A small multi-label image tagger, trained from scratch.
Model: arch vit, norm layernorm, patch size [4, 4], width 384.
Data: trained on dead-leaves pictures: piles of overlapping shapes, 145000 training examples, 4.7 epochs.
Rows from block 5, named by matrix and row number. Rows with one number belong to one neuron. Each number is 128 + 24 x the weight over the matrix's rms, rounded and kept within 0 to 255. All counts start at 0.
# fc1: MLP up (model.blocks.5.mlp.fc1.weight, 1152x384), inputs 0-76
# fc2: MLP down (model.blocks.5.mlp.fc2.weight, 384x1152, transposed), outputs 0-76
fc1.1107 [109 158 130  86 118 119 140 146 102 154 143 120 135 114 102 161 114  90 101 119 113 169 122 170 106 121 119 128 128 119 132 116  82 139 129 102 173 138 141 119 106 144 114 151 135 125 150 122 126  97 160 119 141 110 149 124 126 147 155 115 132 137 115 154 128 137 145 133 134 154 114 122 153 188  94  96 137]
fc1.1108 [125 149 117 125 111 128 130 136 116 128 110 108 129 127 133 131 124 138 127 121 130 130 133 124 139 113 128 142 139 138 133 133 126 122 137 106 139 144 151 126 110 142 132 112 110 119 110 134 134 124 124 139 129 131 130 142 124 123 127 136 131 140 106 132 133 118 127 141 126 131 129 126 136 125 123 128 124]
fc1.1109 [103 104 140 113 155  96  96 112 150 176 135 147 103 169 111 124 144  99 151 166 104 136 129 111 157 109  78  90 133 147 153 140 156 160  99 107 117  99 128  99  78 115 135 157 127 153 107 119 125 140 162 142 139 161 122 132 101 132 127 156 102 154 120 104  96  97 131  99 128  93  97 138 143  89 151 140 151]
fc1.1110 [116  90  98  77 146  93 126 122 159 112 126 120  68  92 141 119 133 115 144 150 101  99 142 126 124 187 197 106 121 117 136 121 153 144 136 158 119  96 155  85 118 158  86 138 158 129 101 113 100  97  87  95 149 182  99 120 128 132 112 127 110 178 127 125 153 154 153 133 115 183  99 149 111 136 107 127 182]
fc1.1111 [106 135 145 117 105 147 118 153 121 135 126  81 120 175 114 104 170 126 182 120 100 154 112 109  76 135  90 163 119 144 132 138 108 130 134 145 120 113 120 118  80 115 155 122 137 143 130 102 168  78 143 136 122 135 151 119  98 145 170  97 120 136 102  69 150 142 132 149 185 145 139 175 142 171 129 137 137]
fc1.1112 [139  92 139 124 147 136 126 158 147 122 168 136 159 146 130 145 140 130 134 129 127 136 140 147 133 146 125 117 107 132 124 145 134 111 163 123 130 105 147 133 145 168 119 108 140 153 136 130 152 139  95 129 127 130 142 126 123 138 120 122 132 153 105 128 145 134 123 150 131 116 148 140 142 126  97 188 157]
fc1.1113 [143 108 171 151 107 130  78 135 100 125 163 152 114 100 127  72 119 101 125 169 127  77 148 132 141 128 127 108 116 145 118 154 105 157 142 125 131 120 135 119  93 106 105 141 132 103  84 131 133 146 120 112 106 137 133 150 111 141 143 139 111 128 126 169 114  62  95 179 162 130 112 151 132 153 120  90 108]
fc1.1114 [137 117 134 121 161 123 123 110 144 101 148 132 139 128 136 133 130 132 105 165 134 119 136 151 117  90 115 142 138 109 110 114 112 128 122 148 169 119 128 115 146 118 131 141 138 184 106 128 127 149 111 148 144 151 153 127 151 149 135  95 136  94 111 118 119 122 108 120 117 146 117 121 119 137 149 102 142]
fc1.1115 [135 104 139 119 118 128 126 190 122 124 105 135 112 134  99 104 144 137 142  84 107 174 113 129 132 148 126 113  88 111 139 133 142 136 124 143 151 142 125 135 111 208 127 130 151 140 128 179 173 117 143 134 108 170 108 168 133 134 122 128 106 121 136 112 135 103 100 165 122 119 158 105 116 156 101  97  98]
fc1.1116 [161  84 109 126 156 135 129 118 125 148 126 146 118 103 122 133 129 113 104 125 105 131 146 106 138 115 141 113 126 130 128 149 109 137 136 129 139 131 153 150 119 129 125 137 108 127 130 142 112 149 119 134 112 121 121 132 140 101 129 109 115 119 117 121 131 152 136 158 113 135 125 127 127 130 116 132 116]
fc1.1117 [129 130 132 128 119 121 140 124 131 132 132 131 116 143 126 131 132 128 128 125 123 133 122 117 121 121 133 123 125 133 130 129 136 118 131 143 118 144 138 135 126 122 121 118 129 115 138 118 132 137 117 129 130 127 116 143 132 124 119 129 131 127 114 129 123 125 119 147 133 124 114 123 118 134 120 136 128]
fc1.1118 [108 121 100  80 151 163 151 138 102 112 131 174  91 122 143 128 118 179 150 109  98  97 168 146  87  80 162 158 153 131 124 150 124 145 149 154 133 115 126 150 104 131 110 117  78 136 135 178 191 119 149  49  97  85 153 213 165 150 160 141 182 136 111  97 119 172 100 160  90 132 166 154 121  89 109 152 156]
fc1.1119 [139 116 136  97 109 152 191 147  86 128  86 163 193 162 127 135 136 109 104 171 150 137 145 117  50 124 172 128 115  90 124 122 103 133  93  96 123  58  98 139  79 137 102 114 101 166 185 146 127  85 124 149 151 136 154 134 155 155  94 118 130 120 120 116 129 162  97  81 151 137 133 114  91 182 154  95 106]
fc1.1120 [114 130 145 112 136 121 133 128 112 136 117 104  93 107 145 111  86 107 126 166 153 157 123 136 102 117 143 142 136 119 133 125  87  86 152 140 122 137 133 140 141 143 147 122 108  92 136 134 130 135 126 134 130 168 125 121 150 104 141 123 127 116 130  97 139 108 117 162 129 131 126 119 142 122 135  90 135]
fc1.1121 [120 126 127 136 130 126 138 128 107 127 136 143 135 125 117 127 136 117 152 133 129 142 134 140 167 127 131 123 122 108 115 135 138 146 128 122 112 130 130 136 132 123 134 139 133 141 136 129 107 121 124 120 131 130 116 145 130 123 135 120 124 133 107 141 118 132 123 124 139 130 132 134 114 117 133 125 136]
fc1.1122 [143 145 153 118 169 108 132 129 132  98 135 167 152 154 144 123 120 133 115 130 137 139 126  96 187 125 133 126 134  94 132 134 162 158  83 114 129  96  84 127  82 132 119 137 163 110 119 143 113 121 139 127 143 111 146 107 127 114  87 137 121 111 141 149  95  96 128 106 143 145 122  98 128 105 135 172 108]
fc1.1123 [152 145  99 120 103 158  95 123 120 145 108  80 152 114 162 112 154 130 161 150 139 139 114 125 124 119  99 144 131 128  86 170 139 121 108 141 171 133 145 116 121 109 124 106 104 120 133 109 118 131 102 147 109 136 108 137 120 119 145 150 119 123 160 123 104 118 107 139 132 138 119 151 128 124 143 133  85]
fc1.1124 [140 137 143  87 164  47  77 191 102 146 102 136 116  93 127 146  91 104 171 127 128 137 135 155 103 226 122 144 157 193 167 122 149 108 135  86 188 152 107 130 137 108 109 144  96 164 112 113 150 146 137  62 110 104 116 117 118 104 143 133 158 102 109 148 140 117 194 140 173 132 134 113 112  91 168  80  95]
fc1.1125 [131 164 130 124 119 133 119 132 134 117 135 130 138 141 133 120 123 119 130 126 141 145 124 132 119 128 128 126 139 132 127 135 116 125 145 119 128 120 139 133 127 122 147 134 115 145 111 144 120 125 153 122 132 127 138 119 137 123 122 125 115  82 129 145 132 124 154 129 117 118 125 121 129 128 120 114 129]
fc1.1126 [152 104 102 135 138 109 152 208 128  99  93  95 178 119 109 113 177 163  79 142 115 145 148  79 155 111 107  62 122 176 127 137 116 173 137 171 152 169 130 137  64 113 126 135 189  73 102 135 175 133 141 152 125 161 129 133 157 125 111 149 133 135 113 225 171  99 141 126 116 157 123 146  96 154 105 162  79]
fc1.1127 [137 130 109 116 122 100 122 113 107 122 132 132 134 111 136 108 134 136 157 143 126 122 135 117 126 147 129 150 112 106 126 122 101 132 136  89 115 131 106 136 112 120 111 139 137 103 124 121 120 136 128 132 141 139 131 131 127 132 122 128 135 133 124 136 121 133 117 132 117 120 110 132 125 115 140 108 125]
fc1.1128 [153 104 124 111 129 125  95 196 133 116 104 117 113 130 128 124 124 129 166 123 194 106 128 118 176 123 136 121 136 143 141 148 137 108 139 133 120 139  87 120 120 181 136 112 135 144 104  97 124 153  98 153 116 165 121 145 122 114 149 101  97 112 139 139 154 137 103 132 133 157 153 161 127 139 154 107  95]
fc1.1129 [120 125 148 103 115 124  82 119 169 126  99 125 139 106 121 144 146 123 112 141 141 152 136  98  85 145 120 121 114 115 144 106 157 110 131 128 138 128 148 176 132 149 170 125 113 118 130 152 147 131 116 130 145 106 151 124 184 111 103 126 135 141 120 129  85  66  57 115 168 124 131 153 121 101 141 140 134]
fc1.1130 [132  98 124 115 130 126 129  76 181 139 130 101 116 174 155 160  77  99 118 166 169 147 121 108 132 130 142 137  60 110 159 132 128  56 163 167 131 156 159 155 129 106 149 111 150 117 129 144 126 133 131 143 149 175 159 128 160 153 141 181 122 136 126 109 164 130  98 107 124 142 126 163  99 112 125  75 131]
fc1.1131 [156 131 151 139 157 131 137 107 134 119 147 119 124 133 144 141 163 136  82 163  98 140 159 133 157 167 174 150 101  91 115 174 139 219 164 158  76 127 111 110 107 111 109 137 139 123  73 186 115  85  85 138 132 100  95 142 140 111  99 110 146 111 136 162 104 123 124 190 157 128 138 151 109  97 108 121 138]
fc1.1132 [143 143 133 121 131 130 121 139 115 152 169 154 130 100 186  95  92 112 179 123 110 119 125  91 145 110 100 116 141 157 123 130 131 159  88 119 154 128 148  94  71 124 106 124 108 129 120 146 135 138 159 144 121 150 142 162 110 105 120  90  91 120 135 147 128 142 152 145 118 151 105 141 156 117  94  70 121]
fc1.1133 [120 147 131 139 113  90 148  94 130 160  90  88  75  59  89 126 118  86  70 132 106 126  92 163 114 164 128 175 121 118  96 169 146  52 124 176  97  89 122 186 159  82 172 127 143 117  84 129 149 110 129 153 146 161 157 137  74 122 111 101 114  53 137 128  99  97 176 131 195 171 172 163 187 145 105 142 152]
fc1.1134 [127  88 103 136 121 143 108 124  85 119 181 111 175 142 147 145 190 117 113 106 161 130 162  86 108 137 130 118 145 155 151 154 116 102 151 173 110  97 115  94  88 191 139 129 133 145 184 168 150 134 113 149 146 129 135 132 128 136 125 137 108  83 107 119 117  95 170 152 135  86 143 135 118 118 101 127 131]
fc1.1135 [120 105 127 132 134 118 105  88 148 145 104 138 107 102 157 124 107 110  85  98 117 106 128 132 121 100 103 120 122 152 124 139 137 130 132 157 130 131  83 138 103  90 150 117  88 142  91 128 138 160 132 110 132 182 118 123 159 131 111 138 120 145 128 140 143 160 111 156 113 142 155 159 107 126 104 121 133]
fc1.1136 [156 170 111 144 123 182 140 137 121  95 108 129 151 119 163 111 137 119 149 120  77 103 130  98 137 122 149 120 161 124 125 129 146 136 137 109 148 149 142 143  86 132 140 128 122 124 123 145 128 122 146 123  96 166 143 116 122 122 134 102 110 127 156 155 115 117 143 129 157 103 107 107 155 164 162 113 115]
fc1.1137 [109 178 131 119 120  96 141 180  79 147  64 108  73 132  71  66 126 132 104 152 110  54 124 125 133 148  95 102 120 112 133 126 133 135  70 165 126  71 119  76  93 115 160 134 101 137 114  84 101  94 168 150 161 159 147 102 178 151  95 147 205 138 179  48  87 126 126 147 151  89 127 130 169 116 165 183 164]
fc1.1138 [103 124 113 148 135  65 128 122 142 128 146 143 149 177 131 105 157  90 122 150  91 144 124 165 117 139  72  75 161 118  79 121 118 144 129 106 142 107 145 127 186 126 118 177  99 122 129 112 132 129 111 135 100 147 145 179 120 129 117 152  99 156 110 132 122 115 121 134 126 122 111 112 167 150 131  83 139]
fc1.1139 [152 135 180 135 153 133 110 142 141 144 129 130 145 141 112 123 170 142 127 130 119 144 172 111 118 146 136 129 143 122 150 113 149 138 110 144 114 102 155 146 107 122 137 157  98 139 118 107 130 163 150 119 179 140 131 118 137 102 131 143 111 154  94 161 121 143 113 129 121 128 105 158  93 123 110 142 146]
fc1.1140 [130 130 121 111 127 142 114 135 113 122 102 141 129 110 141 138 125 140 109 147 160 113 137 118 152 157 149 100 135 114 109 132 147 145 116 116 120 130 117 112 128 149 127 115 124 124 128 131 132 133 146 132 133 142 123 139 137 138 122 106 119 119 130 149 120 120 120 133 125 114 114 129 121 109 119 105 159]
fc1.1141 [120 121 139 123 140 153  86 126  85  97 141 116 149 118 146 119  92  73 153 149 177 108 150 136 142 104 125 117  99 155 141  93 135 108  85 120 141  96 112  99 119 127 123 102 119 131 154 151  96 159 156 127 136 136 153 131 116 106 157 132 119 114 173 120 131 136 121  79 111 146 139 120 179 165 113 107 129]
fc1.1142 [117 157 138 135 137 166 124  98 131 150 109 151 141 128 127 100 154 111 129 108 127 114 114 130 112 136 158 125 111  97 126 135 102 122 159 162 130 112 126 118 112 111 116 114 137 122 108 139 137 122 133 135 117 144 131 133 100 106 110 144 145 146 127 115 115 150 112 151 100  91 125 173 125 138 138 137 132]
fc1.1143 [132 121 136 123 130 130 138 131 124 123 128 131 137 133 130 130 129 122 123 132 127 127 133 120 146 133 138 122 119 113 142 121 125 120 132 130 128 134 134 130 127 135 125 126 130 138 127 128 131 124 122 130 127 129 121 132 129 137 130 132 134 120 131 129 126 127 117 120 135 131 124 142 125 139 135 124 134]
fc1.1144 [ 90 166 143 120 107 104 127 128 145 144 130 181  93 160 148 114 108 121 141 149 163 165 101 124 111 155 152 142 112 124 142 129  95 119 127 178 144  89 114 121 196  72 146 114 110 129  88 141 135  96 156 145 126 134 119 116 117 137 102  79 141 125 114 106 172 134 101 142 115 125 141 173 102 135 123 104 158]
fc1.1145 [129 127 130 129 135 115 137 150 105 122 128 122 125 112 118 133 136 125 129 125 126 139 136 150 108 130 112 127 132 129 138 140 143 126 120 118 133 138 106 136 145 122 126 139 134 140 125 117 159 122 118 136 148 135 110 132 124 130 114 145 114 125 141 129 152 125 118 144 139 124 113 136 125 142 115 120 123]
fc1.1146 [108 154 125  98 139 129 128 165 107 118 127 102 124 105 146 125 138 111 100  99 111 136 144 142 125 130 128 124 147 142 140 131 122 125 171 125 111 110 138 128 146  89 130 142 142 130 134 115 122 130 120 128 111  91 178 132 114 107 132 117 129 137 106 113 133 149 125 143 118 106 134 115 111 109 134 115 152]
fc1.1147 [ 67  92 138  54 126 117 152 191 125 125 123 106 180 119  96 164  79 122 164  84 194 143  80 140  85 102 122 142 169 142 175 162  98 119  87 205 134 173 158 143 127 179 133 162 132 115  94 139 109 168 130 117 126  95 126  51  94 166 101 172 113 108  87 104 137 175  98 171 150 177 130  89 110 125  59 172 138]
fc1.1148 [121 162 110 150 188 121 126  98 130 147  97 147  72 132 145 108 119 105 147 116  75 188  91 122 135 109 158 125 138 134 126 140 135 150 102 164 125 118 114 157 140 108 161 123  98 124 114 108  92 128  99 144 151 125 194  82 119  77 133 164  72 160  89  98 133  94 180 145 148 134 157 123 107 165 144 179 147]
fc1.1149 [100 115 105  95 174 105 132  46 105 106 114 152 132 131 162 177 106 103 104  72 116  92 175  57 198 148  47 116 159 115 206 129 126 107 156 251 127 132 125 162  95 255 159  88 117  89 158 122  25  80 119 125 138 114 104  49 117 105  56 159 137 123 158 148 139 142 144 106  85 166 180 140 194 123 172  96 131]
fc1.1150 [137 137 118 133 118 125 123 115 154 109 123 163 128 141 116 114 118 127 115 122 168 135 128 155 103 120 128 129 122 127 118 137 139 152 134 158 143 133 125 113 150 139 112 123 126 123 146 125 142 148 116 112 109 130 132 144 138 124 114 130 130 119 114 142 113 139 125 120 135 148 141 110 134 114 120  90 167]
fc2.1107 [ 96 126  90 109 123 133 127 157 151 111 101 130 150 140 127 158 125 145 146 127 145 129 117 133 121 124 143 131 130 123 104 148 137 174 149 149 101 141 176 131 123  96 145 142 125 113 143 121 145 127 159 118 118 121 153 184 145 137 121 127 162 125 120 122 169 137 131 130 130 157 120 147 166 133 130 133 138]
fc2.1108 [124  99 149 118 139 141 133 123 114 122 117 134 126 131 132 135 128 114 137 115 130 121 128 134 132 129 118 115 133 117 123 114 151 125 138 136 155 121  96 118 128 135 142 126 132 135 113 129 109 130 146 134 123 134 116 137 112 122 127 136 154 112 127 126 129 136 112 131 113 124 147 126 116 140 143 122 112]
fc2.1109 [162 139 156 144 140 165 100 160  73 116 104  71 157 159 159 147 105 125 133 126 192  79 167 116 146 123 118 150 168 136 126 126  81  73 169 156 147 113 104 165 108 130  72 132 119 141 156 104 103 150 124 129 138 126 153 136 160 159  87 111 164  88 112 129 131  83 142 135 121 117 101 103 171 108 112 116 139]
fc2.1110 [103 126 129 139  92 158 111  82 151 124  97 168 139 128 108 157 117 111 111 139 106 133  86 137 103  92 130 166 163 119 126 163 110 136  85 158 191 121  87 113 104 140 159 146  79 135 147  92 108 136 154 136 157  97 163 104 127  97  96 147 132 124 118 106 117 134 117 102 126  98 133 125  87 160 161 131 154]
fc2.1111 [178 115 127 123 162 157 100 182  90 102 137 140 128 137  64 113 135 134 147 167 134  75 161 103 135 133 120 120 134 105 118 142 104 104 157 117 143 177  98 132 136 133 147 155 129 142  96 145 158 103  57 131  93 110 121 129  78 101 118 165 109 127 134 149 117 146 128 120 111 104 135 151  99 159 138 143 149]
fc2.1112 [ 84 135 134 156  94 139 145 122 137 140  97 101  90 108 118 110 132 135 126  97 120 119 160 133 118 145 135 133 141 139 138 143 126 129 108 102 131 135  92 135 125 116 112 148 101 121 105 121 133 104 148 121 133 139 124 131 132 120 116 132 116  98 155 123 141 145 146 122 159 131  83 102 124 108 138  96 153]
fc2.1113 [130 133 132 114 130 105 147 140 115 129 117 142 127 110 105 119 100 139 161 111 147 142 132 127 165 116 103  90 157 100 126 129 133 130 155 146 125 158 136 140 132 123 158 158 126  87 155 126 142 108 146 128 128 118  93 126 118 111 106  92 151 125 139 115 126 151 138 116  96 144  94 109 123 106  62 126 146]
fc2.1114 [ 74 149 137 133  96 137 119 112 118 155 117 133 158 131 112 156 134 141 135  93 144 139 109 118 117 145 130 127 127 124 129 127 146 105 114 120 133 139 122 135 134 139 100 122  93 139 151 119 136 139 136 126 107 134 136 105 135 110 116 146 121 138 136 145 127 148 134 120 143 131 127 106 111 130 154 132 109]
fc2.1115 [156 135 136 123 173 131 101 145 127  87 151 128 113 114 122 143 123 106 159 110 155  95 110 134 127 129 115 104 122 155 116 135 106 121  94 120 105 143 141  98 116 122 106 118 142 142 167  86 101 137 150  93 157 123 126  95 104 147 132 139 124 156 134 144 149 112 120 171 134 142 119 114 149 104 151 109 123]
fc2.1116 [134 123 126 163 116 114 152 139 122 140 140 116 125 144 115 148 125 125 151 136 127 141 129 102 113 142 122 137 130 139 119 136 155 121 135 155 117 159  91 114 139 102 134 134 120 127  49 149 126  88 141 157 136 146 129 124 126 127 150 115 115 133 108 138 112 123 126 124 140 112 118 144 140 161 133 114 112]
fc2.1117 [122 120 124 120 133 138 135 125 133 113 132 135 128 129 130 122 115 131 137 111 138 134 121 142 122 120 126 129 125 121 119 119 108 130 144 125 139 131 127 114 133 130 120 102 133 142 133 127 116 124 117 129 138 133 135 113 133 129 131 118 136 131 138 133 123 122 130 133 139 120 136 124 135 120 126 115 130]
fc2.1118 [212 168  72 102  78 137 131  58  67 157 156 109 110 189 131 142 124 139 181 172 141 112  95 121 100  89 141 162 119 139  94 119 136 104 143 100 152 145 141 123 134  92 146  97 143 109  71 164 180 111 109 101 144 121 135  91 162 163 111 161 135 119  92 156 127  86 137 146  61 128 137 134 148 112 132  41 109]
fc2.1119 [132 138 142 132  70 160 164 119 138 147 132  66 118 169 128 169 122 138 134  96 139 132 108 123  79 155 100 122 102 104 138 140 131 151 116 149 144 220 110 124 102  99  89 117 132 142 133 144 122 178 141 163 134 140 111 111 156 101 125 115 164 201 150 173 141 145 110  83 132 101 143 102 153 154 166 199 160]
fc2.1120 [128 111 109 159 107 120 140 126 130 138 162 147 125 131 158 159 140 123 141 112 111 121 123 145 122 119  99 144 138 137 118 135 130 147 102 150 143 135 131 130 127 118 146 128 125 149 127 139 112 109  91 137 132 111  95  84 125 112 115 113 122 164 106 102 113 124 126 115 125  91 111 144 136 134 133 139 109]
fc2.1121 [131 123 124 116 129 130 124 113 137 124 130 117 136 119 129 131 123 121 120 124 139 114 122 134 115 113 121 120 158 139 133 128 109 116  96 138 128 132 131 123 117 137 122 120 126 104 120 152 118 147 133 131 121 123 133 115 139 125 126 123 111 130 112 110 153 123 127 123 147 136 125 124 149 136 128 160 134]
fc2.1122 [101 141 185 133 110 158 133 158 154 116 129 155 104  91 164 149 124 142 110 111 122  91 101 102  91 135  90 132 131  97 126 158 109 115 145  81 136 158 103 166 116 149 165 129 133 155  74  91 126 114 130 154 153 117 107 129 140 127  86 163  71 135  99 108 155 131 146 135 135 141 161 116 125 111 150 150 120]
fc2.1123 [137 137 130 113 167 134 122 154 122 147 106 146 126 123 120 152 113 109 101 126 116 129 138 120 156 120 162 129 111 111 132 130 136 152 163 151 118 103  97 106 125 141 107 113 131 147 130 122 130 134 212 125 172 119 146 103 155  46 170 122 170 103 166 141 145 146 120 114 126 123  91 143  92 112 136 137 122]
fc2.1124 [159  82 125 126  99 157 147  95 132 126 118 140 107  92 133 172 123 120  76 118 133 104 105  75 119  86 218  81 104 102 126 142 123 188 101 142 128  81  84 104 155  85 123  96  93 114 152 100 157 123 105 119 141 109 137 114 123 185 141 139 179 133 154 122  90  98 145 110 141 116 149 159 180 119  96 152 128]
fc2.1125 [132 119 135 121 113 131 124 119 130 131 125 136 128 144 120 125 125 123 130 132 132 115 133 119 122 122 138 126 118 130 119 118 144 132 131 135 146 130 139 126 142 148 113 129 119 133 132 115 106 134 135 118 131 107 105 144 126 134 138 132 153 126 136 128 155 109 122 122 137 133 128 125 125 132 145 141 142]
fc2.1126 [188 152 118 146 180  76 154 121  74 150 152 112 122 106 102 171 112 127 177 160 159  83 163 152 116  49 164 120 121 120 138  90 133 116 111 123 103 136 118 207 118 160 134 124 110  98 153 172 159 120  90 156 164 155 160 124 155 152 163 154 139  85 201 137  89 112 133 154 109 145 124 116 108 108 118 133 127]
fc2.1127 [136 149 140 110  96 110 116 145 122 129 112 139 132 116 115 134 127 118 130 119 118 116 130 128 154 137 127 125 120 113 136 136 120  91 104 121 130 160 138 138 118 147 126 117 123 131 140 147 142 131 109 131 119 107 132 115 133 116 154  89 161 127 130 119 131 123 126 124 121 117 147 102 125 128 119 111 127]
fc2.1128 [143 162 112 106 120 133 118 106 117 125 111 152 160 128 159  91 126 126 135 123 126 120  88 132 108 112  89 111 144 175 119 111 172 107 147 127 126 143 120 127 147  96 100  98  98  77 148 124 112 127 143  82  83 130 145  80 105 111  93 160  98 100 120 110 110 111 120  94 137 128 105  88 145 156 140 125 136]
fc2.1129 [137 126 152 119 118 153 128 142 109 140 143 113 132 119 105 102 157 139 145 119 125 136 103 127 105 156 132 137 119 141 117 122 106 127 121 133 131  92 115 113 118 114  85  62 113 158 153 155  90 142 166 108 183 122  97 128 153 140 146 144 112 155 139  94 166 149 129 132 177 140 101 139 117 136 121 180 112]
fc2.1130 [102 103 152 166  85 196 122 135  47 173  96 177 135 163  45  97 138 114  99  56  82 163 129 161 130 187 131 142 133  88 124 144 127  95 162  93 136 145  82 176 134 165 111 106  95 117 161 139  75  76  83  89 101 137 138 152  95 167 113 113 108 143 128 116 142 131 133 160  88  42 114 159 141 137 118 143 185]
fc2.1131 [142 139  93  70  98 130 115 133 119 158 153 183 153 100 204 133 146 122 127 179 121 137 119 152  91 132  96 167 126 127 113 143  85 124  80 145  96 159  98 119 128 151 146 150 135 115 117 129  66 142 132 138 187 163 181 123 119 109 112 114 123 160 135 107 142 138 140 134 188 122 137 147  94 131  91 159 148]
fc2.1132 [120  91 106  96 139 159 113 104 126 137 121 151 147 115  89 161 121 108 129 103 160 113 128  71 129 126 101 152 137 150 150 167  82 147 142 124 134 129 129 137 139 132 119 135 154 121 187  90 116  95 142 132 120 160 112 111 110  49 117 138 146  93 158  91 110 117 122 133 122 109 153 147 141 138 127 146 152]
fc2.1133 [189  99 168  82 139 182 127  81 116 152 122  81 139 135 147  87 162 113 141  92  86 184 179 162 135 123 140 168 146 132 140 105 150 129  86 115 146 178 129 163 108 158 142 176  73 179 134 128 195 128 155 138  84 109 133 156 149 123 126 160 113 149  68 116 161  99 117 100 125 106  95 128 109 155 170 119 126]
fc2.1134 [114 131 137 140 115 122 126 120 104 155  78 106 109 140 138 130 125 157 143 163 148 125 134 123 114 127 131 121 115 127 114 122 136 142 178 133 157 138  88 124 145 129 140 140 107 140 129 185 126 152 115 120 145 118  92 125  93 131 107 143 149 127 100 148 112 154 128 128 109 146 105 135 174 157 146 106 138]
fc2.1135 [142 107 121 117 114 126 120 125 125 134 164 109 141 129 108 170 124 126 140 130  81 142 149 111 140 155 124 123 119 105 146 101 124 149 111  84 109 132 120 123 138 139 126  96 164  62 155 163 130 154 114 105 156 142 152  89 133 111 144 111 161 103 140 170 131 100 120 167 152 140 157 127 141 105 105  95 114]
fc2.1136 [126 107 104 135 139  95 122 120 138 150 147 161 149 141  86 122 100 127 136 131 122 126 162 147 104 117 122 137 123 119 128  95 149 112 115 110 165 112 126 135 110 135 122 131 174 111  94 128 141 164 118 130 134 118 125 139 136 108 117 144 145 118 100 141 122 159 135  96 104 149 168  82  77 126 117  95 125]
fc2.1137 [111 144 128 104  71 143 112 136 125 135  91 134  96 149 133 139 114 119 116 187 133 135 144 127  98 164 127 190 134 111 144 156 150 134 156 108 154 188 114 128 127 151 110 156  72  90 167 149 113 105  90  66 122  99  87 171  72 138 103 160 133 104 142  90 117 103 123 139 140 123 128 139 144 165 137 127 160]
fc2.1138 [133 185 149 140  91 146 106 156 124 132 151  98 148 124 116 130 114  98 126 133 123  80 113 130 145 100 108 129 110 121 139 128 134 145 145 134  62 165 166 144 110 139 160 100 110 123 121 168 148 110 100 158 115 133 156 132 143  92 131  97 147 134 116 123  88 125 112 125 106 154 127 146 116 121 110 132 131]
fc2.1139 [101 140 152 133  90  91 125 134 138 149 127 139 124  96 127 120 116 144 160 135  82 130 152 157  92 126 161 149 124 125 117 149 168 196 164 120 138 122  68  52 119 111 145  85 148 124 189 129 176 134 155 127 138 164 115 154  87 116 104 135  94 126 158 128 172 110 104  92  94 159 101 129 112 175 128 122 111]
fc2.1140 [120 136 135 143 127 120 131 127 134 121 162 105 100 116 122 102 129 127 149 124 130 165 125 148 129  89 129 139 142 126 140 115 125 107 114 128 132 131  94 121 124 136 128 154 158 142 141 115 120 112 118 139 129 137 108 147 134 145 131 152 123 137 104 115 121 116 120 151 126 130 134 108 148 115 131 141 132]
fc2.1141 [135 147 114  99 131 160 128 135 135 155 114 139 131 114 110 162 130 138 142 136 107 144 149 152 131 126  82 129 153 123 129 139 149 111 160 127 106 127 139 124 144 113 137 132 154 138 160 131 136  86 132 141 150  85  66 134 156 112  93 102 110 139 118 149 134 153 131 152 110 123 140 175 123 165 130 142 118]
fc2.1142 [100 125 137 129 104 131 144 111 102 138 146 117 119 111 136 140 112 147 152 155 130 166 167 161 149 141 136 113  99 119 137 135 102  99 106 153 134 133 157 117 136 168 149 160 121 153 154 146 154 123 129 128 134 143  83 138 118 152 128 118 122 114 140 112 113 137 134 117 146 161 119 131 151 151 138 132 141]
fc2.1143 [118 142 128 127 128 127 126 131 138 141 127 121 141 121 136 135 114 123 121 113 127 128 130 133 123 128 126 134 132 125 123 116 140 139 135 124 125 123 138 142 133 129 131 119 123 123 141 135 124 124 132 137 119 131 130 125 136 138 124 126 118 114 128 136 129 131 126 136 134 129 132 125 125 133 126 128 128]
fc2.1144 [172  88  66 138 121 157 129 124 105 146 133 105  79 159 102 149 117 121 102 171  85 158 139 137 109  90 124 123 114 148  95 145 126 144 135 127  71 162 145 155 137 168 158 102 113 140 160 108  96 142 136 143  63 145  74 121 139  80 146 112 145 152 128 170 108 106 152 108 141 158 132 122 149 146 157 171 147]
fc2.1145 [125 133 115 128 127 123 143 142 140 124 128 121 138 127 150 121 118 143 132 134 130 123 139 129 132 137 133 134 124 134 132 121 135 118 131 123 128 125 117 145 123 122 121 144 130 121 116 121 142 123 136 123 127 132 136 124 133 136 128 141 116 124 138 126 119 121 139 132 132 120 128 133 132 115 139 131 133]
fc2.1146 [111 137 149 127 110 142 126 130 110 116 125 122 101  91 132 128 122 153 134 120 120 102 141 105 130 147 129 164 135 151 154 139 125 129 111 146 122 147 144 137 140 147 100 151 101 111 171 115 127 132 122 170 139 136 136 121 128 139 126 114 154 132 131 138 143 122 142  95 113 138 104 141 153 157 105 155 131]
fc2.1147 [204  89 174 102 119 115 141 119 218 119 180  43  72 141  35 147  98 108 104  98 125 163 107  88 141 135 133 133 114 142 145 135 130 137 111  88 113  86  82 130 134 113 107  90 170 186 136  99 101  75 139 110 190 149 150 161 127 138 134 125 147 144 109 170 135 116 107 117 133 136 173 179 143 122  87 147 143]
fc2.1148 [ 67 152 149 119 124 165 108 154 167 105 140  92 140 117 162  99  99 134 103 192 149 103 170 150  99 125 133 113 121 135 137 123 134 113 149 141 113 102 132 136 126  95 154 145 129 141 145 107  90 171 154 153 168 114 146  94 128 127 128 159 181 121 115 137 152 147 149 101 115 100 123 119 161 119 121 147 112]
fc2.1149 [ 80 152 129 152  93 126 117 197 152  86 137 100 100 107 102 116 127 102  95 127  94  96 157 178  84 153 183 182  82  94 124  88  87 188 146  89 118  45  99 101 135 121  88 120 194 143 107 225  87 160 139 150 156  98 173 178 123 142 209 138 104 119 131 145 147  71 117  92 126 103 236 179 132 118 136 120  94]
fc2.1150 [119 104 125 119 140 141 130 124  94 122 131  85 109 155 146 135 120 128 111  99 136 122 119 127 112 162 128 120 119 137 134 111 141 116 149 134 154 127 114 108 152 132 130 138 134 116 111 103 153 123 121 119 122 133 149 120 143 118 132 143 115 149 115 140 129 162 114 139 118 136 126 140 146 130 128 136 110]